Rows from block 5 of the encoder of a small model that predicts nearness at each pixel, named by matrix and row number. Rows with one number within an expert belong to one neuron, the router's apart. Each number is 128 + 32 x the weight over its row's rms, rounded and kept within 0 to 255. All counts start at 0. Numbers have three digits each.
Before each expert's rows are labels from the 100 images, of 14848, where the router gives the expert most weight on average: "colour at peak" is the nearest of a few named colours to the mean colour under the peak. Only what is clearly more common there than usual is listed. The data: rendered solids tumbling over patterned floors.
# router: slot weights (encoder.blocks.5.mlp.router.weight, 64x128, trained with AdamW), inputs 0-127
# up: expert up (encoder.blocks.5.mlp.up, 64x64x128), inputs 0-127
# down: expert down (encoder.blocks.5.mlp.down, 64x128x64, transposed), outputs 0-127

# expert 52
colour at peak: pink
router.52:071128084059107135084129111158118166100150124144194133148174126128173138100088188182120145142085125158148174107156123183199135147137148130089111085133102161135146067151114161097163087091165142056144091091123115145064095127106145142151136172134125103177097109181103176125119116101066193105121116208137085128138127140127143118131126137132108169085090104122123193115119168133112104083095
up.0:048150146102143118154121077138131160118172128216088136109174102131072111111159107142149161150050057117162147101131154142126122086135207144139118083194134145117128192108115122130136111135105140121103147080135146111111079153091118095184126106127100082103203116083150119136119121137163155068122145099135080115142125150116152111164104183135071086116145149178081105097161132132158152092186
down.0:099147100142112048095119197080108162123102130145126158130146132094135105158166191108090152150080111166141205140144144099115087111186167138127095173129172102107144132121100122182071102170082125111153123145148097121140170142145147125093096151177119152132061179101126144221099071112127140080122143172090118170132162106092105134123143143169138112103173110120178106140150120141095212110155
up.1:096134178123111096118153135123091121159110172155130106126152136174074107099124143140107108150133134115094160108133179206115098129162127175105129140132123144139119144104139156190205116131115172132083152144125128112114117192106074170147078105117122212069171119138124098130184164095081137103116148199155073144153138069172102082131145081187123127085169145120121160118097080057102139093082
down.1:150153148147095048082120160138147125054125111099123092121150153153128155146105194113082162058122109103147141122101111138113136076147046154140112107107112101077125101110128098093179133109145159108106123136116126051185123183086106147137130122180100076166173166174117151150127140107114163043080125192165115136146123129113151145133136095197109132139125114099095213145148134157118097104132

# expert 35
colour at peak: brown
router.35:161159119101142101096079128109090163125090146122164107160217176102127087124096134114122138118127166147124127063111110164157199133123152152097100174126095182108134112133136103092106128129157198096156088122093151135072082111129128152153057102102215134153107186102098140143154166108124197089143135120110071167129117137143165118108110141157118127082115162155057170189107140094117171090116
up.0:114113130079129053077128095148141099121143155180131116147104065161197144180129145115111153181133162156145153137155104156103145153117089080105139097137108152130164139144148121120123142125199122073110126171141076151071146137136153132139103123116124125144090155147107075197091114139149110093069191132131129181146118135136188138087159105112213024192148127113135093101088105121127138136090
down.0:140120148168175139126150186133148082100065094113182107133174108174099141218138141090087178153128176139162121138146137135127094075138120109158148113093116123136068131124119099137157143133180127158122149176111122136091139146151137115133126099169116177069142124135192074099138112121133115093137115075097124069109172103094123102087138109140141128105154157127112159225069075159103109042084
up.1:133154169138094138133165127108136135113164154144101122151064083149084105093150137175175168077128080088092088079146159236166106092182131132149101109135122113099093126195102170117110103157128080132151105102197143089103136129147082155132136107130112126086183180131201154087131136115068126118098131162111109141140137174155143119181093193134157147096120104101117133107162106105176111084091
down.1:150077172166069110134134157151130185171111117094111173122109079164110087066083102121143097141102094107098131170134164167097109160153050122107141118154091182106131132088165164133155085133195130160095159163141103063077101164068160133122166140093176077145099119097144137162095154125104168156091126138143142076116175141090087134149145117168148109192105155121093094120177163115094161126129

# expert 25
colour at peak: brown
router.25:134154085118112091105141154156105165185157132111152179148108103147194186111152137144120135105085100099106148191121159177145113135106130137134143159147178126123140070112116115150155057102120136127102161116073077140119155175063204091171086185172147098139113068139069127097069076124118118141154063133194156146100133125119111077109162113144110124098113125147154209131128115142088120148158
up.17:189126097137128140151126101122135072093071205123124139114142108190174122146098111156108161081176116093156121157120131165083127083121144162081122148145114168116083104100130162135114067128179167133139170094151131151150138178088095156106072170134151185075131149103092112118138122136147137144078120126138121171115138098067181176157115063121071120142104169107135131116236180104111144111130
down.17:070148104122054158114166085099105136121097127179153181117181146130082146148105121148115120122057104083093154169108157154137160112094145124130129149204130144074124091141109108104166117189127160097086154176123183172150113145161192080127153134039125177128148120173146125164096114078114153083095113141122116116149066144098114100114164074112171139165127091102097077123161131143120177132120
up.18:146129092111094140097137161142125113167113179140104131116115141180145150181146126149122158120125162139092137090100000137127130092142092121145154146192134073130121105165182113196153116134204078134110153097142170115056177142099102179144125172117128143105127151137130140085178135043088108105104135166139138131166104129173113152124098098146133156138152118138107117152052144173169162145083
down.18:163150093094168157104120095165056153157154112111173125166179120141120145176146123155142128111109156112044109176144122061152103161094118125087094165146138105106183114111120110103147131177134163149135154139121167063072107066167128128131112131067144095114096149120107114147166161083171102119141124160082141134126184150172055096168197110179181111102108108164075142159144117085103142126150

# expert 29
colour at peak: pink
router.29:185130096107097079086123140145114125100143176113161134141167133159145147142111137079127146042120133140136158139118124122142141133107086167072167099088132128091158146188137098132094089092142155150143072110061163145056129134120108130158137141123145144150081132128112159095113157144131162123105129166094123223087131183112138177112112098172149198090091112132080193146149211073087156118099
up.5:145180097112113096121134164129156160125111168116117114118172146123175046125086141186085122159097082188104116106227105138147152116098106131082181146132142153139150126117088121214103120150085072132097061136169137106107132114136115180108120116115144170140145166112137102138127121161135083138191079113093107218123131092109076186118182113100111093124144135136078167091140119149101134144109
down.5:178180146097117121205139075057165110052136146137139150140095136183117106163138132151140171134103140126081137102118092149119145091173192140112127133148174170110089130104123124078100099119101053136118207135145133112122140173075125065149153162178036151147148171127136116118145104150137168131114104123063131100093119126105084132142101143099121093151150105135120084148076141142140145052117
up.6:124121120160120106151113129134088170156133145080080141172128150152100104102126141105126164093134133113066154104107070165119142119085098147098094071143143214090120159109136139162113145115115144142133172120071114092193112224113181131107142159145140112130138120191104130125147146104220182099104176165149076187159125143098126071088113137122031125115126112140162088124118124163151125152104
down.6:137147096080148110102140144122137135112110176095146129189136156106126130152117117082136176141135123105090108102159065077199148109153139140166152143109151116100139105138105150105117066155130143068163171120150131091108094205088158125152137216121153139115146135107070114130134143082092083192159072120117088135092104066125064175161146137092112147161142129139097114110157148193157145091213